Weights of a small CTC audio transcriber: activation gelu.
Rows from block 7 of a small CTC audio transcriber, named by matrix and row number. Rows with one number belong to one neuron. Each number is 500 + 25 x the weight over its row's rms, rounded and kept within 0 to 999. All counts start at 0. Numbers have three digits each.
After each neuron's rows are labels from the 100 clips, of 14976, where the neuron reaches its highest value: "loudest band" is the band of the loudest frequency at the time of the peak. Only what is clearly more common there than usual is listed. The data: telephone keypad tones over noise or synthetic speech.
# fc1: MLP up (model.blocks.7.mlp.fc1.weight, 2304x384), inputs 154-230
# fc2: MLP down (model.blocks.7.mlp.fc2.weight, 384x2304, transposed), outputs 154-230

fc1.184:524494489513515478492521502498475475497525471525534530502481523496482481541524494512479477423505556524514469487512486500527511496516530486493484455501495516491487467525497499494466483505482482511527485537539503501531468538505510517
fc2.184:480479492477498459474512525447512517449499486500509500517495496488521515465484492498479528554517459509505505486543518499544504526494524507479518485537523496492519486477538494480546517505505521500501480539437467535463430472470482507
loudest band: 4000 to 8000 Hz

fc1.490:461499527563460494553513485469533500554504489508503498506539514512501466498536471487505455488498478469517506499527478496479499550527488505488510483517495483454522512477522536496503540503523474499502524502539539479534513466483501473
fc2.490:511536500466541483523484491489568515476492490457532470550458505477541497520517521502478466513510521502511476511498502494484514507528501495508494483525523445561485544496499479452503481470498504509574480535461452476452532487512506525
loudest band: 1000 to 2000 Hz

fc1.21:464484520486505496484507474490478496495507483518541510516491509518476498525516545479498479511493505481506489502521526507472519453518496496507514489457477490515489489475541529521479503450535505492511529480543519489519495512492476523
fc2.21:499508527505476507493432498498510499515460490484501505486502500476499482521491505562519472504473510473492486483493512519502462507472550496460455512537511515513532444527523534464471443484534473539504513479518513485483509489519504465
loudest band: 4000 to 8000 Hz

fc1.291:469481507470432512548524506481509459518504477496475504494494495473464477540464462555465533467513506511494525549485476531498503502445507489495515443457504509481500452525528456494489466533499472525553502543530495485464441535489499531
fc2.291:461516462517512543476509512500532509476509498483521474482435520469516514494546506478509548479474503515484500458469503519514548543493518491514529508512485455477504500529477463520532501526519540494487482484460474517518523459527522487
loudest band: 1000 to 2000 Hz

fc1.191:510470539531519533490478536495494514538525498487503522470482547505450540536478503519487536501486556534494482477527487490498514503493499533493495523483527487477538500499490474536473476505484447539503510466516487537484517497512496478
fc2.191:455560469481494477524486502481575510503496522488503474490467495467537532470517509509505515523497506538509489484456517494523474531523495520485511511502436491499484541513495435493528514427491522479531472497480494475508519477507499507
loudest band: 500 to 1000 Hz

fc1.174:502438500518485520551481467469562475525533496563479525516482525522506476480490484482496500479469484472507533495515490479461539526477510503474505481537548500463498538481527492488486513513532484540505502521506515497520499423510516460
fc2.174:477509479497511457509467517460536515478490486486489459514472482518485513501486541511470468547526493500519530490523491452500509503504488480505484493492519508562457534488509480462488490491538493511535494508484482493470550513517533567
loudest band: 500 to 1000 Hz

fc1.625:502500554491508503519541488511527490516471474499466485523531482478497493507514478506497484539487492513507507500450509498514472538502528523478521497514500490458537519517495442547512515475503509511496528532497505530495497512522463484
fc2.625:506485448469459500507493509501525494530521461498503478500552520512491526499484504514528532524511520488564505469496517481479514509517511487526530474447456506544505493499472474512494490496472493481509517469556500479477501501498459545
loudest band: 500 to 1000 Hz; 1000 to 2000 Hz

fc1.531:496473507498515502462487518461522540431545483482486465468532523519525532497503474494558525477541519529507515511491526510490469518473461501452515504520522553499519513465485473491517510525496498503512436507463456508478461427500522475
fc2.531:483517480501514465524486481481488509486502494478508456530472501503507549486534556495484515542506535487498476531445497506506509483507476476489569519519471459480515523474471479513524493467524508486552483496511532486438506516483513467
loudest band: 1000 to 2000 Hz

fc1.336:455500478456521510477531491489505480521489500552485498499505521447484497487488531482512504500527473469526438499490506534532468472478488526534501482490427523471480511531537513518493522474452478524521553495510478473474507508482522531
fc2.336:472539501500495456508522527564551499485525502479485528480478476539522486508492522492446535502525516502509504520494516489498526503534484516532489523535485498517503480513490508497517477500511526505465518460543472464502476506485503506
loudest band: 500 to 1000 Hz; 1000 to 2000 Hz

fc1.610:508502488485476428457510473516540520482555497538507525452563540498496534548498479499501478435468544467484436529538477512494484513486490520490416498526488545519513532529532476503522522499497476490497518496508512504490458518477514497
fc2.610:494476502474494507473502533501499484477508466499440529473477460472509485501473490458501489546504498490487512493496504478556486491519502529524486541470471512492493473485536495531541478521536526493492486535486502489500529486499479513
loudest band: 1000 to 2000 Hz

fc1.110:492501488496478463540475507482500470534506505504486510507533516498493487526496469531492521497492492516474531419510520524535546486487480488525502455494522558518500488493496483492532489494459502486475490478518536499510479516513479493
fc2.110:522528525478501529478498516545477501505505481517481484471468493477466491543526435505502459481489544498514500540507509468509484469495509512569476501488526533502534484457493535519488525509452495501538520507551511529509491523465469486
loudest band: 500 to 1000 Hz

fc1.149:456475485513506509530509481524516484502515523513503504518541490518487498539547515492512511471519524519498537533533484507508519480493517495498476464478482483511499519496506495497469512496515517471518539496504502490502380473461480639
fc2.149:527448522524514474480510530522476496510455483487524478515515490478501475505532501550500520495498486472487487529482503500491502535477532510475510520490510493496510460512516546512466446457515475528479545514511478485489453522488513389
loudest band: 4000 to 8000 Hz

fc1.464:492474449498499478509485553537473519499509488475520529489469479483509478511522497519489506507498521517495512483482480476503481518521533518502482494533553501534467535508511496471476487481507542495494479508495455498468504476505510468
fc2.464:465539539471454488501501464501542491501535545507479502523452531466504514488509514519516495524523495552516511487501517483466495458501478466467519507445468527538489477494480485465573511484515511520508477454508485527505494456487504451
loudest band: 500 to 1000 Hz

fc1.108:463497501483498491493486505540480534494488515476523476489542478510485508519533503493504529435515515503518529542510462515527515484489521480478498484510479506488496455500491494472484531524518524513501541501533465485496340494494487622
fc2.108:507493558531499519508494521519464508504518509485519527508532509506508467502489500533520511510533516484507454507496472508517497484503495542500499485472509441482508528468472481508485507496495468514475474515482517535524420536443519406
loudest band: 4000 to 8000 Hz

fc1.497:451472459506477505512483477521500486483524514494522498528517478489474497517551520484510516432481522502506545498506477515515505458491493478506493486457468491528483483498490472496466496500525516455501561521528508490482364492443467594
fc2.497:533500513546502521497511539524471494514461465508498495500509501501486460532519492552473501506482496494527505513502485495510503472499546538488480509488508484503533465511519553505434477485540472532492517501503479491512487522530511419
loudest band: 4000 to 8000 Hz

fc1.491:550464543529471515517488536500512484520473457456496540490482480485484491507471432529487495513514489513484448532512477459517530493520507506572529473451487509496516525542486508517489470507531497536500529533542461496510508514471523485
fc2.491:486550491473475484524461537476489442505498465511491505514482494510524536520462509517499533470529525506495534526511464460480486537521521491523448514535439494532468467487506483476521536564500481489490485449506517487483488506532483485
loudest band: 4000 to 8000 Hz

fc1.420:537473518530491495543476472483463473504536452483516524448515475526476486517504490491501474492490481476499478516509497488497500521491522517504464488499509501500486478487530510505498469525523550518547455472493480560477516480533452465
fc2.420:476516469456482506509472507487526485491491508495496497512499509483517532522479496472495515561486501512536529461472517528513510518488545490493515489493490496505447516494536491449556537484508543517498491466507479489477470459521536519
loudest band: 1000 to 2000 Hz

fc1.660:518496480490522480488512493476498507513499497486518509505492515485497470486484470482422514498479511506543456520497501501536515475498482485527473501507517520498527501505485511487461512504520509479552539553515528520497512509532492479
fc2.660:467508489478505490529494524476515488511464535500476518472470465472500544496501490514525532512515492475538456479501540535488484490489480486491522500503456467518477522479527466433515519466518517487474515512468509481506480483453525462
loudest band: 4000 to 8000 Hz

fc1.502:535525518469505504513524472495508486505521523515497511522546490468473452539505511494476539472504452505524540507491506507516530520536515529506546489502494504499541522519520473499505486468500489506479530498507488542484535478492484493
fc2.502:486499472514487491477503500498484516494548434507514466513506515489533536479486504528544488487481474519509534498487528469502477541484497452492485491478464542474498522534496445561533528454487515472506520428505506476480517502499456509
loudest band: 1000 to 2000 Hz

fc1.383:469488454476500512511501493483510484540512532474518527565520497531478500496529505474524502498478517533494544447479510547524522470517455500505500482502503533558515495473511455493512473483509529455487538504503526459521460480470457532
fc2.383:529498549501535495508486555522442479551474471512504492486475481480531442563539470533500493487508504504535482530519547467508508510495515505517505542467534522483549478503500574465450468483470497530518550487543479480528478516483474523
loudest band: 1000 to 2000 Hz

fc1.223:494481502512492492466496478537488530516510490488460478423488531484545469490488447488523446513512525514496460496522522503523462492489519546496506536500497545487493541456464532517515575461493485497513469541467487487490502495532453500
fc2.223:477541479443509480507471527490462427521485489520511486486479500500513494477452540479518494498475435511453515467494545525526513507482509514476485491518487520441528494527489483535504529498500507508484487513467511505504522498488478472
loudest band: 500 to 1000 Hz

fc1.676:468438502504553452522520466488525477488516491491507548516504499478489490538498521469533539523526520517486488569500498480509482522480484515498486478502513483462524504518514497509538505478509500532473492472529531537492527469501475546
fc2.676:468520455483460469503459492497549481521479497515508466491467523457523551489494492500509548483477527548472504519468520513493479553525462541476525485489449479489477540501505477521502524478554497470525446450464462461515539501524519501
loudest band: 250 to 500 Hz

fc1.607:464502497497485455489494478535490536491508513514492509528520539504519499484535543494574515453557592485518518497505468524528520484509492462491495505475470500480472505513478482445485539514494532519509490478491489489504403500537463548
fc2.607:469440515489477495522550511490464535453449513498525463510518530509503495521477476514511549498507530464478470541489503513546512507557516533465521471482517465535495525457498519491499482505486498487502459478513499511491478462507506478
loudest band: 4000 to 8000 Hz

fc1.31:505478459480470482519494490471500517518460509493449478517481520489507473516509488483515503467455573481481512476544496494521536452529488499541481475467534515520466520523533491491466496496493503485461517498496497534486489542489539549
fc2.31:537462497527495494496512530488487545497484490474526487534485497518478506509532498513498538493526509446524464488503546456470451484524508512479495479491457515477503477501459518498470517502526489492484520472478514532480501469498512513
loudest band: 500 to 1000 Hz

fc1.474:508480478525557459515530496502505524513513496501450546473489496527471496504546498497509520526493495482500491464575461493490476522511523549480477485508478479508461490496474442527504516508494466461494486532458527505487468485507527554
fc2.474:501502448514520484494503509540449509508521516456491533522542556485484553444471487494474491515507520427532539527503496489502513511498470475500569519493501484486476552505438496522498529528488470481524505504494516460451502481532489552
loudest band: 1000 to 2000 Hz

fc1.738:547481518505509527540511484514489480513505503468527561467520481476509528519426451541513507514486550475532516508540471509503472538531539498509497503473487519502490477498520508514497475459534492468480489474504502531509503438549523485
fc2.738:467551475474471481490495536447524460484477504513489484509494481556510538515504505506488505519495521514529481502481506521501505543491512466477484539536496479516516485535536479498489534509526483467519433449448498454492492477479476495
loudest band: 4000 to 8000 Hz

fc1.650:502528460496482473501487498475484496510526473511534476471529534483552477512529491505446497527512522504512471538495495499531491484506533520480486500528495535508509513516470538510495483444535457487568534498510537556486515485502458511
fc2.650:459540462451490449521488478458511529490496523506509537500490466495503549498470537527520521531501525508535439479457506490528500478475505466480487516495493484503491544476512471479535537493526532492517495497502498507517501491426538457
loudest band: 4000 to 8000 Hz

fc1.376:473486467435485552520477479493506481506523529497513508543495520477490518500495496473515508475460486528463568462463521505522524446520475468509474542461465499536487474497495462502487491496526517473494547536526522502536426442454504527
fc2.376:518476544533505491443489523533444499520462455523499487502482498486502448520525485523496444496499502493553504539530516501496499517460537484528496540527541507499545462515503579486454479493469491530504548489513497505527482547486487470
loudest band: 500 to 1000 Hz

fc1.439:486458499520523494502463480474534487502528534503470509499493509517504469503512474532551539515481518513474479516494543480534482489505478481492496488493493511512507510536534460497489544466483467469499504464481510553461453494497480524
fc2.439:499541509514497499527488492461524506459508494501539523506495510487499495501504522537509510541482510503511460466477530510508499450505449493472511507488438453521509529485489492479531519505505494442532474483486513490491542435506509505
loudest band: 250 to 500 Hz

fc1.350:493475479521471478521483473478466526463499489522507498495534510499489491546521522483470518519518517523540458507479499487477487507516486593541505539496475468483488518486461453488491490478547552530523512542464503525455507509500521480
fc2.350:454536472474545525549494533467543501513509526518510497519501503486555504497527510482516516478496486497508499475500506514492504482519481540467484537543444490475472518513489491491530535457508509505517477499483497511503530513501528500
loudest band: 1000 to 2000 Hz

fc1.384:461456517475478508526485458496533513503517499527527507499490518520529511482507491477469492507491466502515543488588506525483519581497518477464499529470509504491515510502520512489487535515533513520497504477511519503518530461517470490
fc2.384:467539496518490478533461468548519509524484507471495475475484510518516501471503525491475535513506511519542498485558485512530552532542531480500506528474533509537486532494517513499511482451540503534544475530464485477454501519505516517
loudest band: 500 to 1000 Hz

fc1.469:482454502464481516515465494476523512519456494493497556551492516476494463490523505495525539482498519522489515474502514472465505528527464494490482482508460504513530472488474441510516490477524510482479531507509552490546529470464491440
fc2.469:543482516497501533475501505532510497529501472494478466495477496536499471534474467477471497467541506481543460498517485482469514527482510525537545524498510498499476499501506625500464482512493497513499566517514460504521563531513492600
loudest band: 500 to 1000 Hz

fc1.265:473517470527486479550493498539485485537494526487482520532550500471483495504522499508500501508488498497465517437512500524556535485506468479551505476459503552519496486456467481539522499488501507480488534491514531487521512491516484517
fc2.265:526505526494528542502500522520476479517488517521479486482485503519494456552545468469516454504499519502543512502533510497489523507514512518553513506483555496528507487484495578518483503506453494497525522515529512523507511505477481526
loudest band: 500 to 1000 Hz

fc1.584:464517513499508501466498458508483513496481476490519488459514496527516488449478522503458565495518449534497482509510473509566513491516521478508445512513501466478507467524448513515458492452529526517468557439512509491520449523502523592
fc2.584:511519518532520548501477469514465494484504505493483529503519516478463465487439453452499465537498512489487481507454490514531494465515474465465514486499529459479499470502518511519446514501490478495485505528493536515478461506485496403
loudest band: 4000 to 8000 Hz

fc1.482:435477474497502499488490484522475506479524494499533506509497488511484528521525536499490512471523516535538518502517493503515507464513515498500501477476467504517470486469492488472461519472529499500485536503540475502477358479464488592
fc2.482:542476549509504512491504542531457491501470466504512485513500498500507434520513482526495532500501509493519455509478470483520492503490529535454526513461490488509525469515511507498475473490511465534507500496481498486491431513498524386
loudest band: 4000 to 8000 Hz

fc1.441:562518497503507518523465468542504514473497518484502502509537469490493496521537484518522503489495499502479488496518506522499514497523561510542513533468458549556509475526484477518508481482511504464492514539512543511505487503500489501
fc2.441:485518484489486456507520513492496475527489542461511509487485508492517549507541501527482528545497515528524507496484513525543474524487469460520479506530452484490501538502525470480550517455511547495507476473480482462488518448454470465
loudest band: 250 to 500 Hz

fc1.683:504486583495492481504516479467483495532517490500518529509548520466482501474453462497450556516477579534496518514529511494522500448499510523533463476536505494500492475530515473524479487482485472480495438457479504522462432506498499488
fc2.683:466506479489489470549462491452537512481528520478498536512506511477498567457485535479538466466516522518531520458493549478484502472469471498499469499520442465488527510499512451474510509483474499484512450519491501483513487496520489499
loudest band: 4000 to 8000 Hz

fc1.84:505477543478474499547510498539521529490510503480479490538513468489497479493521511548488501485552498508483501506480494509455462539517514485496481506503475462460530483503517460527519497497534542501467542511489495506519525507504450502
fc2.84:506488471528494534508484528495550489496532453466506495492530526523471549484488486487493493529535460505509504492507511483463543525517478515488543547476475497528476513531479488519508518452509517514522478490530458494503493502523485520
loudest band: 1000 to 2000 Hz; 500 to 1000 Hz

fc1.516:450455506459501489488473532537518523470476527480445477567521517527511496463485496523549505464493515464477543505527538500513505492524496488481495465528514502489519487504515451498502537488507530495482541511507536487515472496483491497
fc2.516:495505529507547495531493492502519504507494538498540490485489475539514530524482487475507525504490472466499500513484505501486511535503495527485516564482490487510519521490491502564516510454555505514534454509502460493495547491506522540
loudest band: 1000 to 2000 Hz; 500 to 1000 Hz

fc1.489:504521489532519479402549546514529423506514496525487501490520521482467508517510475488518484524479494525521422495494479519497488489490502496515508494492465482532489532504507471523492469524486489528499501447533479500529521521512519478
fc2.489:461546518464472497499481488484524485491528503477509528453511483514511497486484482466454472495480506466450498495491511493482488485516524515483503479556483527513512496486502437480525496523549485468514480504479500512482526458515469503
loudest band: 1000 to 2000 Hz

fc1.201:460475559443505514492507535492426535487513523483486504472498516515516442488507508517463543511515530482506504520555521509507480474494487559498470525495467507536478458465479493481499465471507479483515485524525515476487443524533531544
fc2.201:503502450512509493507501483516474547488492514495512518493505486483509505523521474536500510491521505511446431539476473527510508483513478537488465498500519513492508532480495474484509475542519544527496504495469505512472511523468514454
loudest band: 1000 to 2000 Hz; 500 to 1000 Hz

fc1.168:479482506488533472493501498512423487549484480509487528506556532498448451517543510493494522535506472455493474461504487491513535527499513495519461535522492477518496487512485459530532472508467460492482501530469492509493482489463496484
fc2.168:531530451511509493503474525505478486523525488503474538497474483499546552485530526521489471472462495490495544484483523516504542524459483483504530512505455470478509495500472493524501529493517512497510514488509509511453545471491459538
loudest band: 500 to 1000 Hz; 1000 to 2000 Hz

fc1.162:501484525508493488466482498510461508502515514553476486476540548481465525509511515523488542518521470470483466477492496512490508511453507505528425531537474493520516547521531470492532498479484533482528504517508515512456477519492531515
fc2.162:500528487492509472510508524539493505519516494486408542496463479497535515476511523509497455536503520488549495515493520488506503475498486522533546485471477493528525488486504514530537501507541508499489511558511529510470547539488513513
loudest band: 1000 to 2000 Hz; 500 to 1000 Hz

fc1.189:454491496459491525513525489535526501485550492514460516508504495473517497519432497497507560505505499514516501509529491479467485479520496492484502521442492487515502509522442456469502488481456476475538500466520522472522412509499551558
fc2.189:453495473478507507464492490501520535510510515546511505536493502484482531475474499510477555497496502519467481489456506513548512519474507472498532453476513492499485495471519443504522445510494513492487478494519469482504490486467480487
loudest band: 1000 to 2000 Hz

fc1.466:500517503517488466493495530530473486481546496497531502521539504483503490493509529518494551508511505477497529510458485479507520527522504475520566459491539510496488501544510527508520499439480525510510532533539488521530493471554495460
fc2.466:485495492480466485531547507509517514476535479523518494495488473469524542501491554529512476516528530521528518474469483482508477544504549469488496525484465480519496505483504443488510505505477540486498520481448537477522517474525498534
loudest band: 1000 to 2000 Hz

fc1.394:483469467466471525459467490510477497509469489476500496525499505462515519471530476490519506479516475511489496487478530485515519477460524525469454526532447493456510476505492540528489481480519509496502500530512525511497458556502530493
fc2.394:520472462474516490552509508528511541487499532510468554527518518482478505473530509499497544474510517476480484506474504517478509450536477448456515492482508512468512480512491445500508499501488518497503540532506538479495523499458511461
loudest band: 250 to 500 Hz

fc1.493:542513472510531467539536457508462518447490497527510462527488518454468469502549483477498501510516525501509507491526502437500494503505506507516452436500477523508500484481501542485539526497517473504473507537511496478559527504551496516
fc2.493:498548449479479479524480484491521498504527484500489494522511509499518513497498512489514483461547501532476471449516511492502497504515514477461460527484430505477542493503508505477543491487478511515472483498472509474510537523491491474
loudest band: 4000 to 8000 Hz

fc1.457:494462499499503524551468487515505467486519505482511512527462478505495520487513500473482468490511521510526525523520495501509481537504525496530481501445461515507489490507457523455477467506559505506522526513490515480514515477491472512
fc2.457:522511513498485531506473531500532503492441444492520493491504506512496502499542492508439517481510488529530465495525471506480542529490533510514525494512525526518497469521491500428478462472490484516490475514518511506519477529503510509
loudest band: 500 to 1000 Hz; 1000 to 2000 Hz

fc1.210:513482500480501514489493488477456498539486496471537509513525489453505521556507508498463553507479534488506478516487480521510497511513550510500485488502530496485525492535497510522512494516511502467543475454515509507489496504539484523
fc2.210:458508462486527490520481507468519505498481488504547504487486511453522502470515503470503480510501559512518481428450505539472499526505486523496499496518450505512482544495544438462518520464486528483530448498500525464495498492543524497
loudest band: 4000 to 8000 Hz

fc1.47:490477519544497560514519509523488498549496502514499478481458492509514488533484503495472513495469510551549482450480482562494483514479496442524509499478495486489528513499485463511509490458488498551533505495472451493543551512461495488
fc2.47:466501509477463486513495489527501511467491455478476532479471490456497525522495467504506474507493518495492527490499498465495471488499467486528539511464456521471460527502528438507534518485454472499524473462489476487499498468473490506
loudest band: 1000 to 2000 Hz

fc1.242:522536505507489552513512511502481512505537525518465536504489531477481440497506496499479537502516494512527453516495544504523493539504515500489498495464503504469554516573517448519498492473488504499459482482523483514495448449511539504
fc2.242:527503469459468504478511523498506541494511483549493495534523504487500524493495526536571497545491519491483497496461477482516515497447499484520489496457481512473508512518503493571482499496475514454521453493522482496461479498503460515
loudest band: 1000 to 2000 Hz

fc1.77:573531499493491466512548449500466514490485505521492514503487455519482509512463466496554508485483481568522509495526470493490533441519499498500482476481454485504483557516521528525501513532546448477502506495463518502515535500463512490
fc2.77:496522501467480476501501505505558447491476499516511503476463461477524552493489520486525526480503535520523510495485525501481469521550468497520505526516435508479501509499475468482518508492502524494542478494515506476483475493511475528
loudest band: 4000 to 8000 Hz

fc1.378:456506500552510535459483479489501486495498485504516484522539509494531503457481547486524527523489465529521492500512519480531483504503504468507435472519484445529484484514526517495484490446482528531510546488461449489557453485450476554
fc2.378:534517479470517495454501502544502480481510554501530508453482456501484488480475494466512467533504468573466501493483520510508483527511484478522506463506512472481504500479482455498529460471521532489509480496487466495517512494503495436
loudest band: 4000 to 8000 Hz

fc1.447:503551460501507499543495541481516483495517519482478513505557494483497513517523520499516519479502467504508474413497490516530505501503484495506529475489561546531524477549520461482512518480489544508513563493510526500510466491490473482
fc2.447:466519490473473508531524531494506505497508497512492495485482494455509501513507492500492493483521504500528515493470498481515486496483508493542488532460467504516523488436487477578529558497485481482512501531505512524527514513456472508
loudest band: 500 to 1000 Hz

fc1.273:491503509502524498515467498515480511506472490513479472530481538510509519486486478512474503497523485532446505526514510482566501503485520545476501490455484536512509492526511529496486508464498469480493474467504507526464476483470483474
fc2.273:472460468489478456538493483465521465526515543511556533485497473497501525435531534535508488474526489524511484495472503533475507442506467486498476488453467531495503536473512493473510487458523506470509474504482506497477470493509530464
loudest band: 250 to 500 Hz

fc1.161:503493477561498529497448500512575482519502507549480482541552511463505529502455512518515514488515486520526500447513514487476467507522469480488486474480521461504473487534548471456464530498454506509480555506471465519506454538508534521
fc2.161:478511519477504493469500484482527474499502533512530520456532467503516524478467486469498493514536435535463472501501488513515494483499506469499460464496525507487497482474469430490483464468514534450487517476517535506534471439487516471
loudest band: 4000 to 8000 Hz

fc1.495:541494512546472499539536469529484529462533490506500518490531496488508483519477485502559493424511485515489481506499495530504471513518526539532473491462511513550472513533504524496534500480522494512461529468523554487486429552488466455
fc2.495:478521475484459521530509523479530529515504543510532513496491505459511535490449458454519470505528549507510549453481461480537533541493518448520499478531497509481525531482494520510485511535494461465529452482523507504471455487491473508
loudest band: 1000 to 2000 Hz

fc1.374:511483500500464501484456470507491499485475504493495497510510540497489563510466492497486532528557479474473500521497513502518458518507529487512503476494480483510505482530503526541496509566493495496503495525500520534534532470495510496
fc2.374:481525477481476490495486497511529462513508491487531474502464474466488534479521511490476522499476488571491508523485521505527515549524503495489521494500441518515553544477470498526507508441508518478493487493491483507496536477479499494
loudest band: 250 to 500 Hz

fc1.331:532464505472462508510500482517433537501497503506473542483464525504542516512500477509504520493529560465507503502486518496482515474478502507484485473465534494499480540520477501491500504513485535477517518525505499548469465515497502511
fc2.331:448495481507484494531521539468507534484492546420516513495458470486491492497513541498469534497503509495511506478497511490499513499531517489483498488494450487527500490491480446494478536514480525516513471488515497492444486492497493457
loudest band: 500 to 1000 Hz

fc1.92:496457461516486483513532548495482460514527520491506485509529492495443437462531492500468521485514453468494477490496508492498472493496512502502475480521494465478576530491494477529475470480531460478467452537474500494475516482508534499
fc2.92:474491459472482480517467529515465516507529451522475498533494480533516521492479532570486523483518493511492460493452478491537533503504527457503500499485478481501490537522483470539506537529534531477466507520509508514508519480511500525
loudest band: 1000 to 2000 Hz

fc1.292:484487499464478502511501468487513475499526523503494581549500542507473503508517506474530523523475509517501546483513546504512496514486459506538488486495473492509513526465496500505526487495563513508497530547532517483498523451463473466
fc2.292:538513495481500497479467536529489491526478475493525472498480498514506478523527467515490503496495494505547479524489514482469529509485562503513500555524535522508546467513522592469472496529503470538523522494479479499517516516513492551
loudest band: 500 to 1000 Hz; 1000 to 2000 Hz

fc1.124:493501486485487503548509478491492487558523517514478511510539500503512489518479487499496524493481511507477550431499518513531521482504474477496478517493448557527508470463466474507534504490498510494511529475500541526510448511518504504
fc2.124:547485527500510529489486495551455476514487473506517482515482493487520469497515491510497449509521511506551506544535506511516504474471507488571475511492533513521541496480494545492488514515486481499520526488525484512510497506480504510
loudest band: 1000 to 2000 Hz; 500 to 1000 Hz

fc1.319:491476506505499516510481524464451490487505519470504536489545530502468498545497519524467498521507500493489438527526481501493499511449495544480488516521441497511535493522493526500513528471507503490526491531478478586438478515503518480
fc2.319:475536451515491521497483532463534487494481519532504483455442476483564563446518515472480493534440461533512515451460503535488471506494487504482494467532498512470519525513490509501549502502520517555485484493464510464504510509533499481
loudest band: 1000 to 2000 Hz; 500 to 1000 Hz

fc1.574:502541482533509504496483539479504456470531483481546525485493517460464466541487521514518529505528526521528502525515550484524486513467497497489496519526522512496509509482499454489496428466469513509472471512522515504480505481541520477
fc2.574:460566499470478493543515508466560470518499539522478508502486493487539516480535512462489553487477512563485505499493502519507492512523489488498491458527470475517480511525510471506552522455493532489518466470457471451486492443505492487
loudest band: 4000 to 8000 Hz

fc1.717:472496486486485507520513538524530476568484475467518516475488497504468491422505512499466515486470470512506492470517494509515486501487464532522477487495498522486506515476537513493485516467488501510501535453530505516542484474497515499
fc2.717:470527473471485470537488525454506480530513500544494568511493490480531533468460504493493517508494505498556510452488529509494509521495507480500497494503443477549477547491489464453587521480507541470458524512496487494529524491497500522
loudest band: 1000 to 2000 Hz

fc1.726:501510490506488506546515526491514429521496507475494512531533509512474479500520497497479537493513484502461544450517506529540553477481478495530508475454545539542510486514480472524522509477460507486488496493517535471536447502476464499
fc2.726:503526517515524512480522544558471506508501491524475490490470514494493494540514465495527472503503542479523513537500496504514484490476487493554515482465558513526544473439488505525478531505476474493519534523530496522531521513467483469
loudest band: 1000 to 2000 Hz

fc1.0:440518513458492513466518522547474517516486522470527514457504482522504494484541514472462529455540507484495519527515494508541523456520493514492497477490478499490493465528488524457474522488484524536478514475536484482505384515503503617
fc2.0:496476536525523521472505498484497544492494512495525513487491499518505483501491483531526510501531508471492460536484471506518508458526468513484535500468494467508521504458471448516501503539498506474491469493476514535485428536466488405
loudest band: 500 to 1000 Hz; 1000 to 2000 Hz

fc1.637:522443535431519499517534491492476483514497515495517501540548503513508449493496526501496465539523523504505556469509500521490504452506489477515490499489474499534503528528519482455514529486467512490497507524481515497509503485517526478
fc2.637:484521485478512482523521532511486496505518518543472475511473493487484499496516502522478505475471491457509472489481506477509485495491498507505526448609508520459496495538492443527488535459537516495477520448527502485508543469512511523
loudest band: 1000 to 2000 Hz